From a checkpoint of a small segmentation model: depths [2, 2, 3, 2], held-out accuracy 99%.
Rows from block 2, named by matrix and row number. Rows with one number belong to one channel. Each number is 500 + 50 x the weight over the matrix's rms, rounded and kept within 0 to 999. All counts start at 0. Numbers have three digits each.
# convs0: expand pointwise conv (model.blocks.2.convs.0.weight, 128x32x1x1), inputs 0-31
# convs1: depthwise 5x5 conv, stride 2 (model.blocks.2.convs.1.weight, 128x1x5x5, trained with AdamW), a 5x5 kernel
# convs2: project pointwise conv (model.blocks.2.convs.2.weight, 64x128x1x1, transposed), outputs 0-63
convs0.66:467534536465485504486476475607487407558499556491462461482492533530602519578407509478484471466518
convs1.66:494471482480490527505441473481547597491432487510658575409473505561558498462
convs2.66:540524597459502477547522476504540507431470509502511521585517556454500506439517438593505419461476484487410438486563623445519519445519587489471529560504614492561449497486418575537427433526478352
convs0.67:490501477496596466384539414455555496477490477524515450492576438520530466457520500535539477512424
convs1.67:461467503499500501566617587509530616618542508551519518505496519470447469484
convs2.67:557469469557461469452468512564450474425459479504517513556492542448492539572543491452431444512551489454492489474510458515492447445499433492551468480485484458568498570523548505423505436487430518
convs0.68:452570527460419510481525455449572371512515564492591523554576502500522486531504442473604528493502
convs1.68:500562596549462545573640645526562548509541562524521457487515500521498504491
convs2.68:514486514572481489551524500435545539555488466425497534593383440541495463535574459510422513591561530483594458441480484431454498473402519502461485419546537654517518585504541477515540469467459560
convs0.69:575424471541547467514530480605546478437464421462436457432660397493555441391428452583529494486544
convs1.69:525531531522540541553564573530508568650571561508577576533479491525531506478
convs2.69:526505546561451460487490494526487491513487541485503482507474451499483550522476488514488478513481467475516503479501495503481467452499489487575491572511469491541516477484540499484513484519485522
convs0.70:529473415509479513469469525472664573637511496439458555480521468543543539532462530523551572447543
convs1.70:441400492551502455348447543522465443430485520475460473500457494418459435405
convs2.70:506527540583540465401573442468504512580497512649426555466492511511404567546508483539540545448430491487491618426597487516466591384444476389430524484595541593476394469414466492501530525362490471
convs0.71:490388493471516376417536542421620547513448503502523452478576506464559459546516467461528458552499
convs1.71:497520507518498485515501516527497485531563569511533584604570500551584570525
convs2.71:510493436460524506490457473515473471500529505527517629450480410433494562531567520454585535518494470512478430528467493514506482450499535498506516477535508548488464542558454406523489436505419517
convs0.72:539509525488447538590568499459469477555472428445482499473401417452439402443537485545529498535530
convs1.72:497536509538554510527579556554508568583578540537599577582479515508552573551
convs2.72:472542576466541523538441459516412486473458460495485537549520488504489520545467531421539539496504517575435533567504517600534436478511510533576484562458592445458484472568527511485513573438528578
convs0.73:498475592516560580443455471595493453527484446555472462437476494521508513557460483503493429577543
convs1.73:502518519494477479478504513443417404365563502440414353490549494481495532511
convs2.73:473558521483466521408517469518524487518501474521502490483428567495449517558496399507486521558653577457554511473481471572476556568475437472503457517548521580500532630549499547517511547525508471
convs0.74:513548484516440592517416504531536494434448547550495500458492526416459544458494484503435554509613
convs1.74:523526538526462551488529446417460432407366430435427411473500478470467534517
convs2.74:496502500460523493465514542518443465507452520486512445502475478481520582552539492478486564498508556403442500545462512529449493444557510463641488519562479484527516574469508503439529484536393557
convs0.75:459417466427494500400552440460426412541380493649568475539588497509531501518578484587525479515537
convs1.75:473473500486512478509590530519515577544424505522565486531587511539571586568
convs2.75:449530453497520537475464467508470546529475448490539628443511448550390397494447532560538461506444413438525486527418512501339356453603451453448433524408506406560507562500443529553491534561594497
convs0.76:455530549501451595513472468601433470462468564520470522456450565455546540480395477450478480464591
convs1.76:477508533517529512515543547498530482589610558519534550599591512529542577567
convs2.76:506547576554494609448452483465507535436573473513589596492511480514478591577421489455505477487526421511543495625534512472476506520558585414469455517502576523508449544597483506423498401484571543
convs0.77:503466456505502594409536436537452585535442494527495493516535444542509599521464574457492562523561
convs1.77:469463455447473460422428497506466476520570547495520587597555507528530533503
convs2.77:427575571430549422498452502511486524499533475494463448545515537454568511502480556490455462393497477447575514524492475537458507576573436439571453454511514468506600469572485501534480503492479590
convs0.78:450466427460625420471538513438543520441530497481433470512473519490471455465545475386495535411508
convs1.78:516456468541532517555583612568518540604626538505507507474504508502493485495
convs2.78:478539517450568492429407499553594516475507530467498537512531535518493473501578470470498516505541465556572425555564475518527553481581440459512457485503531514518498490578481498478540517497520451
convs0.79:473518569478442446469530503470633584536548426483600477477574462537641481544441507494556481544479
convs1.79:502474446455491501493450388438544563535457418523562567485444516528549506497
convs2.79:594457498575536526509551534398501471401528425441453519542471564489445414475504555576515475482530548578564604576457534506477627391490515566507429500516503480547590608450465529571467395480495511
convs0.80:488514432476478518457446422493511561501459537451518437517476491495547423519401458471490487548457
convs1.80:465475471486492493434443517504502487530616547488535625605524510540572522522
convs2.80:427540547500519511497455568504445429478532477444379523476460371504501532523487573461534517472585489513557471486466511515518536474462540496564539448479512423527492507426502535469441508566540536
convs0.81:500565466466591450543452581412585594466444512479497488456499497464479561455587511494508530462457
convs1.81:487478439472496510468398474516532476375431528504479418422482515477456468486
convs2.81:523581488526521536525477579502491566517493559559364554523464519563568574410538507514472546562458491511554565454535577515538470522441478513506588618472449482570480503505477591546468521464572541
convs0.82:486500478485497548479399403546509440496447502565480469430541500511499527468476499461413514565511
convs1.82:512547536484480560582455468490586543381485484571502427488487509486475479476
convs2.82:496528542509510472504465464521439532451438516483494536515489557543533468648404539472499431434484509470475520472531444431484525530497538422522513487463412592499469374454509522545464382510445534
convs0.83:488515474413422401513567464441537411458548475603523505511462428487464503546540449463583499578499
convs1.83:443483492532558487413442522544527455392440520527491392444496509549459462495
convs2.83:529514603550510493474469533462508424500524460588481476419469454475523462448481444572417473577442549562483445483568502517447544512464508522569508516489546588523487506509497642512467512525566491
convs0.84:466565527505605452525514513501554561500526488505413419418465473512580482531482477454440496497490
convs1.84:492508472482528495463357515537490394487618569505541571542505520506495498505
convs2.84:437510422488426498616555464564500518476540519496498477420553556490387458560484520460522618487574484463516537426490543462471541554584606463537581487518564531529436595472465558488552383623450630
convs0.85:511563616531596478440460542553505442531556456517547505606534480463483478566598478499487550412491
convs1.85:439442500494483428481515537487438508570581523438505593552514444515502511468
convs2.85:480503534552459431551483549526515481453557513603565514506529513545472571511508441516473383410479429540523532471437479424408501497522503505441460512500440482483465491456515522503456515470514516
convs0.86:473495614462497528484565516544579460560490579501527474526542514475540459551488453544543533506495
convs1.86:511501445471477511429462442464523435427429436586538495468458554514525552524
convs2.86:561513505545536584523431538511409523524531554423552528549437517422526575402453492530538549445513496518442538473443502536557609578422487451477483569460533609529452494492555450443508506553484498